python train.py --model="image autoencoder" --dataset="small charts drawn from random numbers" --train_examples=203450 --image_size=32 --crop_scale_min=1 --horizontal_flip=false --bottleneck="plain" --downsampling_factor=8 --encoder_arch="regnet" --encoder_norm="batchnorm" --encoder_activation="relu" --encoder_channel_attention="se" --encoder_depths=[2, 2, 3, 2] --encoder_kernel_size=3 --encoder_stem="deep" --encoder_widths=[48, 96, 192, 384] --loss="l1" --latent_channels=16 --decoder_norm="layernorm" --decoder_activation="leaky_relu" --decoder_widths=[32, 64, 128, 128] --decoder_blocks_per_level=2 --decoder_block="basic" --decoder_attention=false --decoder_upsampling="pixel_shuffle" --init="torch_default" --residual_init="none" --optimizer="cautious_adamw" --lr=0.0012 --beta1=0.9 --beta2=0.99 --eps=1e-10 --grad_clip=1.0 --cautious_weight_decay=true --ema_decay=0.995 --steps=9100 --batch_size=256 --epochs=11.5 --lr_schedule="cosine" --final_lr_fraction=0.05 --warmup_steps=450 --weight_decay=0.0
Rows from block 7 of the encoder, named by matrix and row number. Rows with one number belong to one channel. Each number is 50 + 12 x the weight over the matrix's rms, rounded and kept within 0 to 99. All counts start at 0.
# convs1: grouped (24 groups) 3x3 conv, stride 2 (encoder.blocks.7.convs.1.weight, 384x16x3x3), inputs within the group 8-15, a 3x3 kernel for each
# convs2: expand pointwise conv (encoder.blocks.7.convs.2.weight, 384x384x1x1, transposed), outputs 77-153
convs1.297:56 58 39 58 54 45 49 30 78 44 69 53 38 39 47 55 36 74 45 58 44 41 62 50 55 48 84 51 38 45 51 46 38 54 73 19 51 53 35 51 56 49 38 56 53 40 46 55 43 46 61 54 45 42 52 53 57 59 53 58 47 44 70 43 47 49 43 47 76 60 38 72
convs2.297:66 46 60 45 43 39 56 56 45 37 87 60 46 44 52 48 32 47 33 48 30 58 45 41 36 48 55 34 41 51 74 41 51 21 58 90 69 55 53 47 42 68 73 37 40 41 68 49 64 53 46 79 70 60 37 47 43 54 53 37 47 55 60 55 74 56 50 39 44 39 67 49 60 51 66 49 31
convs1.298:53 57 35 64 41 41 61 54 51 40 32 47 63 46 37 50 66 48 51 49 54 42 60 51 55 53 44 44 54 46 53 71 75 61 45 53 47 49 48 48 45 58 34 22 32 53 56 50 67 57 62 35 76 36 48 56 54 48 56 77 49 46 69 46 32 38 73 46 39 52 64 46
convs2.298:53 40 67 42 65 75 48 46 44 59 71 50 33 67 52 52 46 24 52 49 54 62 59 81 52 58 62 52 56 43 66 58 33 47 39 52 30 48 47 49 73 47 73 37 42 40 34 34 41 52 55 13 54 45 48 58 69 59 47 56 51 47 56 63 86 83 58 45 65 59 40 36 40 63 66 50 55
convs1.299:35 40 28 49 37 66 38 52 47 44 39 48 53 47 45 43 36 27 51 33 43 42 59 36 41 51 39 46 52 55 55 67 69 51 73 51 53 37 48 61 36 37 44 66 49 53 74 51 65 72 52 66 57 41 57 54 49 42 42 37 41 54 48 31 40 53 26 37 42 34 48 48
convs2.299:50 62 63 69 61 44 49 30 46 50 41 38 37 56 45 40 38 48 49 42 61 41 69 45 35 76 13 63 61 51 54 43 51 54 38 53 52 44 44 47 53 61 51 28 71 69 62 39 56 34 38 44 63 57 71 75 38 52 60 38 63 76 53 66 64 72 48 60 54 46 57 68 66 53 41 40 49
convs1.300:48 57 63 36 56 33 36 50 41 42 41 49 51 54 64 33 52 40 60 49 47 46 43 49 62 40 62 59 50 67 51 58 47 45 47 30 57 54 40 48 65 48 64 90 52 39 48 47 43 46 55 69 71 60 36 54 45 65 53 55 43 29 54 40 30 49 35 37 69 57 30 65
convs2.300:52 46 60 60 52 49 58 42 61 61 49 59 46 34 60 60 55 44 57 71 51 34 50 43 38 55 35 48 26 29 50 40 46 55 27 39 57 54 53 72 52 73 49 34 52 53 52 49 43 53 53 63 54 58 58 41 46 47 47 42 43 71 50 63 30 44 39 41 68 57 57 59 84 33 50 45 66
convs1.301:37 38 47 62 60 49 52 53 48 47 46 30 51 53 69 45 63 19 52 22 42 35 29 39 55 32 45 35 56 55 41 60 82 36 43 85 49 51 44 53 48 39 50 47 54 47 56 58 43 64 65 40 63 45 60 61 33 54 60 36 58 46 46 44 28 31 56 37 24 35 60 33
convs2.301:57 57 61 78 58 55 76 51 64 75 30 57 57 64 47 64 26 50 63 59 44 53 56 53 39 66 52 58 55 84 54 62 40 66 51 34 58 57 68 69 61 70 39 37 77 50 50 34 68 43 60 60 52 63 37 63 60 44 43 59 78 52 54 67 72 57 68 66 57 67 50 40 53 59 48 56 64
convs1.302:39 54 53 37 41 43 57 52 36 44 54 56 43 61 26 52 48 63 41 57 48 56 61 20 52 63 30 58 52 60 54 35 99 47 35 68 61 59 49 45 62 45 48 65 44 47 68 75 56 62 67 51 51 69 49 44 42 54 57 36 47 62 35 49 68 52 48 43 49 41 26 51
convs2.302:43 49 64 58 60 43 47 64 39 58 37 43 50 40 63 46 30 49 33 59 65 43 60 54 50 44 19 71 83 27 52 45 31 35 54 44 64 57 31 49 52 49 44 32 56 44 52 53 44 49 36 39 49 55 59 45 35 54 46 34 78 59 47 65 27 60 51 28 70 41 46 64 60 43 60 49 89
convs1.303:49 62 46 63 42 48 36 25 21 56 41 65 48 45 68 71 75 69 47 66 48 53 57 56 52 64 29 60 51 53 52 58 40 51 17 56 51 56 57 39 53 43 45 54 35 39 35 66 32 54 50 46 56 71 48 43 59 40 22 61 56 94 74 41 64 37 50 39 57 45 47 47
convs2.303:47 41 63 50 48 38 30 57 36 23 57 42 53 43 42 46 36 49 40 44 64 52 43 45 75 47 56 44 39 46 56 53 53 55 47 46 44 37 75 41 45 49 57 47 56 29 53 45 44 68 45 44 62 35 49 34 50 52 46 56 51 59 50 36 51 42 63 51 72 34 60 66 38 62 48 88 50
convs1.304:53 59 46 62 53 60 40 75 40 52 29 61 55 69 24 64 51 38 50 42 49 31 71 62 57 68 65 50 44 51 59 60 36 43 50 38 53 53 65 56 42 39 51 39 17 57 29 44 47 42 40 65 48 34 36 38 46 57 67 43 50 64 50 55 34 45 44 54 41 48 51 48
convs2.304:58 55 53 27 32 56 46 48 55 34 53 42 41 45 46 58 46 44 47 54 48 46 45 57 39 49 44 64 58 65 28 36 42 31 40 56 61 39 50 59 53 56 52 42 63 68 59 57 60 39 36 45 65 58 38 67 53 45 67 59 50 62 51 49 45 33 33 32 70 83 23 28 55 38 47 39 45
convs1.305:44 55 59 54 46 90 39 42 48 46 56 59 49 42 45 45 43 56 48 63 46 44 64 41 45 65 42 38 37 47 46 37 50 34 37 43 51 37 54 55 47 69 54 25 69 39 37 39 49 54 67 45 60 61 35 38 37 54 55 39 59 53 40 46 33 23 43 57 33 65 53 48
convs2.305:28 50 58 60 55 51 60 42 55 50 62 48 42 42 44 36 35 37 43 33 43 51 24 34 71 60 46 44 72 62 59 86 40 67 46 58 49 40 50 58 60 61 37 52 78 47 40 59 48 33 53 37 53 44 40 59 43 60 40 50 61 43 60 37 50 47 59 65 64 49 39 51 42 49 49 68 46
convs1.306:56 44 57 45 69 33 58 41 37 50 33 42 50 48 78 34 35 43 53 22 60 46 56 45 49 63 48 57 45 34 36 36 58 23 29 39 50 52 41 44 65 47 36 60 62 53 60 35 57 59 46 69 41 50 50 73 43 46 47 37 47 73 73 58 60 48 54 58 48 67 64 75
convs2.306:46 33 26 61 54 76 55 59 64 36 70 39 63 55 62 52 60 47 55 53 45 62 37 56 45 61 42 63 47 33 57 36 87 42 39 34 48 37 51 46 38 46 33 56 44 47 38 48 35 58 57 42 26 36 47 38 70 69 35 73 56 34 57 35 36 38 39 70 43 56 48 57 44 38 54 55 48
convs1.307:46 49 59 45 51 53 58 79 58 55 64 47 59 60 73 55 46 36 47 30 56 43 51 54 57 36 40 41 44 60 65 33 68 62 45 55 54 34 33 40 45 99 54 72 45 51 52 55 42 42 56 33 63 56 60 48 40 31 34 31 39 34 39 56 59 32 45 40 22 46 50 46
convs2.307:30 41 54 57 65 66 44 74 48 64 43 29 24 31 60 53 40 48 54 35 62 30 43 56 54 63 35 61 43 73 52 69 34 44 60 60 32 44 42 36 39 66 51 42 60 51 30 45 55 38 46 50 45 56 47 76 32 39 54 54 30 66 35 39 53 54 72 66 47 34 47 26 59 43 61 49 59
convs1.308:58 33 45 41 53 58 49 28 49 43 57 52 41 66 44 50 51 56 54 47 53 64 45 42 50 56 38 63 50 39 48 45 66 62 48 35 54 53 40 63 63 51 39 46 43 54 54 50 36 58 52 46 46 52 35 66 41 63 68 58 66 50 83 44 64 26 46 55 62 30 32 42
convs2.308:54 56 44 43 66 68 40 63 46 42 53 53 48 48 45 31 61 53 50 61 44 47 44 41 66 50 62 55 70 36 54 56 66 49 44 51 23 47 34 56 42 29 31 56 50 55 34 27 58 59 54 39 36 39 65 49 36 60 42 55 52 34 60 42 54 64 32 29 46 35 43 32 46 69 58 46 55
convs1.309:50 73 47 65 36 52 60 63 55 35 51 68 31 52 56 41 44 48 57 53 40 51 40 27 51 39 65 29 14 36 26 30 24 33 42 40 48 40 62 40 49 33 48 43 52 50 48 43 53 41 43 42 71 83 62 49 68 59 47 40 60 48 55 39 42 53 39 65 38 53 48 35
convs2.309:37 28 46 62 54 62 46 59 71 39 48 44 37 26 69 49 45 59 37 45 27 75 31 28 64 40 57 65 47 40 49 45 33 34 68 38 52 44 64 46 47 36 27 27 41 13 67 50 50 64 42 33 43 67 36 54 54 48 54 33 38 58 32 47 26 67 55 56 50 60 46 39 37 52 49 49 36
convs1.310:57 62 53 53 44 70 57 48 50 58 57 48 31 60 56 41 17 54 57 67 38 46 38 45 39 48 33 39 57 62 48 64 64 57 43 32 53 50 54 42 40 56 57 22 18 47 52 37 56 61 55 66 54 46 54 45 42 42 41 61 55 54 44 36 55 45 38 57 18 45 54 42
convs2.310:75 41 61 58 41 32 48 53 68 38 74 41 28 40 43 48 63 62 63 47 25 63 49 45 48 27 57 41 56 46 48 62 41 43 57 52 50 51 48 63 75 27 34 32 33 29 52 42 68 48 70 56 71 61 72 33 38 54 65 71 48 53 53 41 42 62 32 48 46 48 45 52 49 47 70 43 52
convs1.311:60 37 45 53 50 71 37 42 47 54 46 52 53 32 39 50 41 52 53 28 52 39 46 49 55 65 65 49 66 64 58 42 47 44 51 43 47 61 58 40 60 32 34 44 59 54 56 63 41 47 85 50 58 68 58 55 24 51 59 28 54 68 50 54 82 59 49 43 43 38 45 54
convs2.311:33 62 56 47 55 56 33 48 45 61 57 36 45 53 54 44 28 50 47 40 41 50 36 54 43 65 51 61 53 57 56 46 57 57 42 64 61 58 35 33 49 71 18 49 67 68 66 51 64 35 26 40 44 56 47 55 33 33 67 34 69 57 59 32 39 52 46 23 66 57 41 46 49 33 57 35 53
convs1.312:56 35 43 55 54 34 55 49 52 41 47 34 34 50 38 41 43 24 40 54 43 43 36 70 46 68 86 50 41 45 40 44 65 60 46 58 42 66 43 56 54 41 45 55 35 62 48 50 44 43 43 50 31 63 50 44 41 36 58 56 47 51 47 59 62 42 47 61 64 63 35 23
convs2.312:60 37 41 52 44 52 46 50 75 40 53 38 59 41 55 67 49 58 54 65 42 53 40 35 50 28 79 57 48 52 50 35 23 53 58 38 41 34 59 32 56 49 53 50 59 37 43 71 44 47 44 35 41 78 57 46 63 54 50 67 53 46 31 48 41 32 60 45 52 45 39 58 41 42 33 53 37
convs1.313:52 60 47 40 64 56 48 67 61 33 30 39 38 45 43 49 29 57 63 69 50 43 68 26 58 66 41 46 56 49 53 41 34 42 29 36 43 39 49 63 58 37 48 41 34 51 64 56 46 42 28 54 56 55 57 42 60 41 64 65 61 57 52 56 46 46 54 36 44 50 43 58
convs2.313:58 38 51 41 66 55 36 70 45 19 52 55 54 38 64 38 70 67 13 55 39 49 35 42 41 45 55 58 54 45 53 41 47 23 51 48 47 50 38 67 45 50 42 51 50 41 34 38 57 46 65 61 38 37 46 33 39 63 33 37 46 56 61 60 36 51 51 54 64 21 63 47 46 69 44 44 41
convs1.314:49 58 47 37 43 67 44 67 82 32 52 34 44 38 44 38 28 22 56 60 55 38 35 52 61 54 53 40 44 29 36 35 23 25 30 23 47 54 50 57 49 69 52 55 57 52 55 37 64 50 83 53 45 35 49 66 43 45 43 35 51 39 26 46 47 39 53 47 51 62 31 48
convs2.314:39 35 39 47 49 63 50 59 75 49 42 51 44 32 56 54 31 56 40 54 42 61 35 34 66 39 39 67 44 41 66 72 42 51 53 47 66 52 48 57 61 66 43 53 53 36 64 60 50 46 36 45 42 41 32 63 51 44 42 63 36 71 12 52 47 43 83 56 52 54 38 38 49 50 38 63 57
convs1.315:46 33 53 55 42 81 47 67 41 37 34 52 42 50 51 64 42 73 44 41 54 59 64 53 42 29 47 62 58 46 46 63 47 64 36 67 57 67 50 48 54 23 44 47 33 37 41 57 47 55 46 37 55 65 40 40 56 40 53 29 52 45 57 46 46 43 28 41 34 44 35 48
convs2.315:37 60 45 46 55 45 40 55 38 54 48 58 29 41 56 39 52 50 72 43 56 46 59 59 49 57 43 62 72 70 62 44 52 56 66 59 51 42 46 45 63 64 55 46 53 72 57 58 63 29 33 58 72 66 50 67 39 42 69 58 75 53 55 69 56 52 46 33 67 52 35 62 63 46 57 45 42
convs1.316:49 43 45 60 62 37 35 42 40 43 57 48 56 47 37 46 47 72 57 37 39 50 42 52 49 39 38 61 48 45 60 49 49 68 78 43 51 65 61 35 52 32 48 75 58 41 49 61 42 66 42 38 79 59 47 53 60 31 50 65 40 39 59 32 45 47 44 48 65 50 49 66
convs2.316:52 52 72 51 54 49 53 61 38 40 49 40 56 39 62 58 53 65 29 65 58 46 42 32 52 58 64 33 55 47 61 20 70 38 44 29 46 48 49 48 61 34 33 56 26 55 45 44 62 60 31 44 53 66 57 44 45 27 60 31 68 61 84 44 32 62 43 41 51 34 59 45 64 54 37 34 36
convs1.317:50 43 40 45 60 26 62 44 66 46 45 51 60 55 43 58 71 24 48 44 56 56 52 21 49 70 45 58 64 57 52 55 56 47 58 53 49 64 44 52 65 37 54 59 31 44 69 50 47 54 48 42 39 26 54 49 57 48 48 71 43 56 43 50 45 67 38 52 75 40 35 30
convs2.317:55 73 40 52 41 47 58 40 48 54 46 36 76 33 44 59 54 60 63 59 44 38 40 52 52 34 71 53 35 45 61 33 50 52 49 46 57 65 62 57 55 52 28 63 33 38 42 57 38 60 48 51 36 52 48 49 45 36 38 40 38 46 53 57 44 40 46 29 52 51 62 45 53 45 39 52 46
convs1.318:44 50 59 59 38 54 51 58 51 52 59 57 39 43 43 48 40 69 52 34 64 56 55 79 50 57 54 60 56 42 50 41 66 45 33 39 45 46 43 47 61 57 64 54 53 47 50 35 41 65 51 51 36 45 55 85 32 47 49 23 42 54 53 41 59 28 41 50 42 34 59 39
convs2.318:48 57 55 49 39 41 39 42 45 64 42 55 43 39 30 40 46 43 62 41 60 33 63 59 45 64 63 43 52 44 64 70 29 69 44 57 61 44 51 57 49 29 34 51 69 58 43 50 55 48 47 57 35 71 47 62 53 43 51 62 47 52 44 54 47 66 41 56 59 62 60 47 67 35 58 65 72
convs1.319:58 57 54 38 58 51 53 47 66 52 50 56 48 50 70 57 34 47 46 57 49 34 62 62 44 61 72 53 49 34 45 54 59 53 46 45 60 42 52 50 64 44 36 21 48 38 49 48 57 44 47 53 40 65 57 44 66 44 40 58 42 40 48 33 33 37 41 56 44 34 41 21
convs2.319:53 52 41 51 43 51 51 40 84 54 57 54 51 60 43 51 54 60 42 60 47 52 49 52 53 56 66 73 47 54 37 54 40 30 60 34 56 52 51 62 71 30 40 36 57 52 68 65 52 47 41 30 42 79 33 62 63 54 65 49 62 54 33 64 49 60 66 70 72 57 46 38 36 57 43 46 48
convs1.320:47 71 34 54 46 60 58 67 67 51 47 67 60 56 27 49 24 35 48 64 35 52 43 55 39 50 43 52 37 57 44 51 29 44 45 65 51 51 42 38 46 63 52 81 37 43 58 54 52 42 16 47 27 43 53 44 46 48 66 27 44 50 57 52 40 65 58 52 23 56 32 56
convs2.320:57 28 59 58 50 66 48 56 58 37 52 55 64 55 57 54 58 53 20 48 46 53 50 32 35 61 39 58 52 58 40 55 71 23 34 49 47 62 67 56 51 41 46 58 32 71 60 36 47 51 54 77 34 49 45 50 60 40 59 46 79 44 57 53 50 46 43 54 42 33 47 64 65 35 38 35 37
convs1.321:47 48 66 49 66 55 48 25 38 50 64 41 48 55 22 54 84 71 57 38 33 55 37 24 60 48 33 52 64 52 54 43 51 33 68 65 46 51 46 55 63 60 37 19 30 37 44 56 60 64 38 30 68 75 48 68 59 49 60 55 54 42 62 63 57 45 47 56 40 52 70 49
convs2.321:20 66 58 41 72 58 30 55 56 53 55 37 47 51 58 59 58 56 58 51 39 55 41 48 66 74 60 57 43 44 60 44 57 69 69 45 67 36 65 34 56 45 49 75 64 35 65 43 30 56 65 27 51 50 58 71 69 44 64 50 52 60 46 72 45 66 56 85 42 58 60 59 49 54 39 39 50
convs1.322:62 56 45 52 50 70 60 88 68 51 48 61 52 63 53 61 63 56 35 45 56 38 59 72 33 66 75 42 63 47 57 55 54 56 63 41 51 57 60 45 52 47 45 50 55 55 54 57 53 33 76 49 70 87 53 54 52 50 48 34 62 42 54 60 39 44 38 59 51 46 62 62
convs2.322:41 54 40 63 40 46 43 99 44 51 45 42 32 40 74 55 16 35 38 45 59 39 51 40 46 38 64 52 56 48 37 60 33 54 46 48 61 47 39 39 43 49 25 67 59 55 39 52 52 39 60 38 54 37 35 39 38 60 23 51 45 53 36 61 59 43 55 54 54 50 56 38 44 34 47 57 54
convs1.323:48 46 62 47 56 66 50 38 42 53 42 57 54 64 56 48 34 41 55 46 47 59 53 63 47 26 38 57 56 58 59 46 45 46 96 47 37 36 57 39 55 47 39 26 33 47 64 48 56 52 71 54 67 43 52 68 50 59 65 53 68 79 73 52 51 50 47 51 64 46 77 63
convs2.323:83 52 51 40 54 41 50 45 39 50 45 57 55 58 38 55 29 47 49 35 61 51 47 44 41 43 64 23 45 58 57 52 50 40 37 43 58 51 47 53 61 40 36 64 55 50 60 57 52 52 49 60 68 44 65 56 49 67 43 69 47 56 49 46 46 22 66 40 61 65 61 60 59 55 52 63 62
convs1.324:42 59 35 50 57 43 37 38 41 46 42 46 44 24 82 30 30 72 38 68 32 59 32 41 43 52 55 42 35 45 43 45 39 42 45 60 57 53 35 48 55 34 45 73 39 54 68 58 65 57 55 44 30 46 57 37 56 43 42 41 49 47 42 51 56 45 59 68 63 48 44 54
convs2.324:50 28 65 47 62 87 55 47 58 53 70 49 74 67 45 40 59 58 45 44 32 62 46 60 50 55 68 52 60 61 51 43 48 52 48 50 48 57 61 53 48 25 48 42 45 36 41 53 40 52 73 52 26 58 41 46 61 55 52 34 41 41 67 45 51 57 39 42 37 57 77 39 48 77 62 40 32
convs1.325:52 57 39 53 54 72 47 34 44 46 53 49 44 63 57 52 63 71 43 50 32 33 44 99 43 39 39 45 40 47 50 46 29 44 69 44 39 51 41 51 43 55 47 33 27 59 40 57 54 58 60 49 63 70 54 48 43 55 50 50 36 64 58 55 53 50 44 40 33 45 59 80
convs2.325:68 53 61 34 51 37 50 69 33 55 74 48 52 35 52 30 28 44 57 62 49 40 55 44 44 62 19 46 69 63 64 47 37 36 51 52 54 31 46 48 54 60 59 35 70 55 46 67 54 37 35 57 78 49 58 63 54 38 62 41 79 47 53 53 55 45 67 48 74 54 47 65 56 49 65 39 46
convs1.326:53 55 48 46 48 48 44 33 35 49 32 42 48 41 51 54 60 67 49 65 50 60 39 68 55 51 41 47 60 66 65 51 40 56 68 77 51 53 44 54 34 83 52 26 31 54 40 41 56 49 46 53 42 42 45 59 43 62 59 43 46 33 62 56 41 63 43 46 28 43 40 80
convs2.326:41 64 67 45 67 44 28 38 49 55 40 42 51 65 46 35 62 46 28 43 43 48 52 46 42 45 44 39 78 61 43 30 39 80 82 60 39 45 46 55 57 53 41 76 58 54 56 34 53 55 58 57 50 49 34 44 58 69 64 35 45 34 73 61 42 38 57 57 48 47 70 57 41 67 54 51 55
convs1.327:55 47 46 50 48 52 50 57 46 60 44 54 42 58 47 38 31 44 34 55 35 42 43 49 52 35 57 47 45 47 44 40 59 61 72 70 48 43 39 47 53 57 42 40 40 60 58 60 47 78 45 47 46 48 54 40 50 39 61 47 40 76 73 50 49 44 45 55 49 51 75 78
convs2.327:41 69 48 70 60 40 60 35 60 58 42 54 62 46 36 50 41 48 56 49 54 72 57 54 76 74 50 40 58 60 41 56 59 75 49 43 69 51 52 70 62 63 71 85 28 40 55 45 46 71 70 66 84 55 34 55 66 48 51 41 64 57 37 50 60 45 63 56 39 66 52 76 40 56 66 76 46
convs1.328:47 35 49 65 36 51 37 35 57 51 35 57 38 39 43 47 59 34 42 43 58 40 57 56 50 63 69 61 43 63 63 69 35 43 39 40 52 46 38 41 54 35 50 25 40 61 58 49 52 52 56 62 73 51 43 50 29 50 39 32 44 35 58 50 43 45 53 48 24 58 63 37
convs2.328:59 54 54 49 69 44 47 43 55 62 27 51 55 52 65 45 32 40 53 57 49 24 51 41 25 49 55 58 17 47 43 38 36 30 53 40 53 39 61 48 54 50 38 42 45 71 58 51 50 58 38 41 60 56 56 51 29 57 46 40 50 45 49 46 67 58 37 55 72 77 42 43 59 42 56 61 60
convs1.329:43 64 40 50 57 43 62 90 51 52 44 54 54 56 54 29 33 28 42 48 65 30 69 62 40 64 55 58 29 59 40 38 37 61 29 47 48 49 46 45 54 62 48 54 40 47 40 54 60 61 68 56 51 53 44 59 48 47 61 75 43 60 68 39 46 43 58 56 64 60 59 63
convs2.329:47 53 43 66 59 56 66 56 73 52 47 66 49 49 50 69 31 46 39 40 61 55 55 45 85 63 36 48 57 65 46 57 56 27 36 43 52 37 57 54 54 56 41 54 54 44 59 44 54 50 46 60 65 45 44 45 55 57 44 55 61 69 47 57 61 53 70 65 53 65 25 59 55 61 45 57 62
convs1.330:61 44 55 60 52 27 51 63 46 40 55 39 50 49 81 51 46 32 60 28 61 56 52 39 45 78 48 58 67 44 48 51 75 59 44 37 51 30 56 55 64 01 60 81 65 45 52 43 44 42 75 53 44 42 58 50 47 48 52 45 56 50 46 46 60 38 52 48 77 58 45 56
convs2.330:50 49 45 54 39 50 59 44 64 73 49 54 41 60 48 46 70 55 69 34 61 57 62 40 55 37 48 53 43 54 55 56 57 53 40 50 58 47 49 38 53 46 40 59 49 65 49 48 49 56 46 58 40 31 56 61 48 55 37 59 50 52 52 70 63 57 44 64 27 56 55 25 61 50 61 45 44
convs1.331:52 44 61 50 35 56 43 54 41 49 54 51 67 48 45 41 45 43 47 44 34 38 35 61 56 33 49 56 56 45 47 46 55 40 74 76 53 44 46 38 49 54 47 43 28 55 52 58 50 65 59 53 27 87 36 51 42 51 50 53 59 51 65 50 54 51 47 64 57 49 48 90
convs2.331:91 59 40 38 40 51 59 46 46 51 59 46 58 47 42 26 74 51 51 49 39 69 61 63 25 35 60 57 46 67 61 66 43 42 64 56 49 42 49 39 53 61 64 47 45 40 58 80 48 56 58 47 66 53 50 71 55 68 53 43 60 49 48 53 52 46 50 48 47 53 40 56 39 43 78 68 53
convs1.332:51 44 58 46 45 99 41 59 41 49 45 38 44 52 35 34 42 66 52 34 53 61 42 85 60 33 49 53 36 55 52 58 32 53 45 51 50 46 48 58 41 57 51 34 54 59 50 38 65 60 95 47 39 69 40 44 33 41 60 72 50 54 58 37 52 48 56 48 43 46 50 50
convs2.332:40 51 64 35 68 39 31 67 39 43 64 57 37 56 40 60 24 53 37 64 51 47 44 48 61 55 49 44 66 20 52 61 53 45 60 58 48 37 40 56 60 46 64 50 69 36 61 63 63 35 60 53 40 48 56 62 64 35 64 68 52 44 49 58 65 46 57 44 48 55 64 52 39 52 45 60 59
convs1.333:42 41 48 53 44 82 53 41 51 53 37 27 47 63 25 71 42 36 58 55 35 47 42 59 58 47 48 57 52 55 51 54 55 53 41 29 59 56 41 48 66 47 54 68 65 55 50 52 47 42 42 47 43 37 53 55 67 60 66 77 47 50 57 55 42 48 55 67 58 38 55 38
convs2.333:47 58 45 56 60 36 32 36 37 48 59 55 50 60 51 59 33 20 48 70 37 47 56 59 65 54 62 45 40 42 32 62 71 18 51 44 77 59 50 42 60 49 67 37 76 43 65 61 34 53 50 42 56 78 76 50 74 49 57 62 52 49 69 62 55 45 40 68 62 50 59 44 32 49 43 40 71
convs1.334:44 35 58 54 49 53 34 32 33 50 50 44 45 37 51 49 86 68 41 59 48 64 64 38 65 52 42 45 62 40 57 35 63 35 59 46 38 54 43 42 63 53 41 33 51 41 49 50 47 41 63 41 40 22 52 65 48 32 43 60 60 70 51 42 39 47 60 55 62 55 74 33
convs2.334:50 54 51 31 55 34 59 42 39 53 36 53 52 62 42 35 55 72 61 61 44 57 50 52 48 71 61 48 33 46 56 58 47 62 56 62 58 51 65 41 53 54 40 66 52 55 25 42 77 58 55 45 92 57 71 70 48 65 48 65 44 49 48 65 64 53 49 59 19 45 38 42 35 61 64 38 37
convs1.335:45 43 41 43 57 40 55 52 66 54 52 57 57 47 37 48 31 34 47 76 46 51 53 64 63 34 41 55 45 55 52 33 60 42 35 72 51 62 47 47 69 48 49 51 32 45 53 51 61 66 79 66 37 84 52 57 52 64 54 52 57 31 72 43 52 40 49 48 57 46 36 69
convs2.335:56 48 46 50 38 48 60 51 51 42 73 42 53 49 50 43 41 46 48 37 44 65 27 49 38 47 70 33 52 50 55 54 35 44 48 51 50 49 59 33 54 80 69 38 35 32 56 51 44 46 64 34 39 44 43 51 62 48 50 57 57 46 45 70 48 39 62 47 66 65 50 65 51 54 68 68 39
convs1.336:62 60 50 55 47 18 42 61 63 39 35 48 45 63 37 50 54 31 54 40 62 49 56 37 57 32 57 41 46 39 65 53 43 58 51 44 58 53 47 42 50 31 43 48 38 40 36 43 45 47 48 43 47 53 57 56 30 49 54 57 47 69 51 54 40 51 40 43 27 40 34 42
convs2.336:42 52 60 49 55 55 61 56 45 71 43 44 41 48 57 64 34 30 54 35 66 51 67 52 64 60 44 46 31 37 51 61 45 46 49 64 44 40 39 46 31 58 34 51 65 51 48 40 45 71 74 60 52 52 49 53 34 54 70 55 40 67 59 66 36 38 61 77 42 49 56 31 43 40 65 65 60
convs1.337:38 44 47 38 33 52 44 43 61 51 53 40 46 63 61 45 72 56 64 51 44 64 30 39 67 60 68 22 33 32 34 51 44 39 37 60 42 48 51 48 53 55 43 34 54 61 49 32 40 39 21 51 46 29 55 31 49 55 50 40 63 37 27 33 47 63 53 59 91 42 77 53
convs2.337:66 55 46 57 34 52 42 46 53 53 46 60 44 55 46 37 44 52 62 77 38 41 38 57 47 56 57 77 59 47 53 53 51 52 66 58 58 39 42 32 54 52 48 66 60 37 45 66 57 31 55 64 47 55 54 69 64 56 40 57 45 49 60 42 63 86 50 57 61 49 50 59 51 44 36 43 58
convs1.338:52 36 48 41 39 47 43 34 35 50 58 43 56 69 32 55 51 58 47 66 51 66 46 39 49 68 61 66 36 59 72 34 51 64 56 43 52 53 38 57 65 39 52 77 41 43 34 63 60 32 47 32 22 07 58 52 57 42 47 75 48 46 38 58 54 44 45 50 28 59 60 33
convs2.338:52 43 59 37 45 54 37 82 41 61 61 35 42 53 66 42 54 44 47 51 46 55 69 54 48 64 51 33 50 57 52 29 45 40 67 48 59 47 49 53 42 38 65 34 37 50 57 47 38 46 43 30 43 51 43 53 23 79 49 36 48 40 41 57 40 31 73 61 62 58 43 30 33 39 45 54 55
convs1.339:53 45 54 46 51 59 40 36 59 42 40 53 30 41 60 67 34 82 44 68 40 65 53 61 42 48 43 42 55 44 53 68 24 65 55 45 56 53 46 49 58 55 65 19 73 55 59 61 53 56 42 54 39 72 53 46 49 71 58 33 29 72 41 44 58 45 36 37 87 63 39 59
convs2.339:58 47 47 54 47 54 43 39 51 21 42 48 65 44 46 33 49 75 42 53 45 46 39 48 47 53 40 53 58 53 43 46 53 37 60 69 42 35 42 58 28 69 46 44 41 28 36 41 53 17 42 71 61 41 30 50 42 43 35 52 33 56 60 42 60 40 41 30 68 43 53 46 74 46 30 32 47
convs1.340:54 43 45 47 51 11 45 67 65 56 58 51 48 47 51 37 35 61 37 48 61 59 59 36 49 67 44 41 41 54 48 29 65 42 13 34 58 46 59 55 73 52 48 49 53 59 68 56 39 49 65 58 33 49 51 48 49 51 48 36 52 67 44 45 50 51 49 35 27 54 60 86
convs2.340:57 50 52 35 33 57 47 39 52 46 58 80 46 56 61 44 45 45 58 69 74 40 48 81 54 36 72 55 45 56 59 48 61 48 40 63 50 49 31 41 59 47 57 50 60 39 58 68 62 43 45 61 40 48 27 42 26 40 68 40 49 37 68 42 62 44 48 75 68 42 46 51 47 52 61 61 37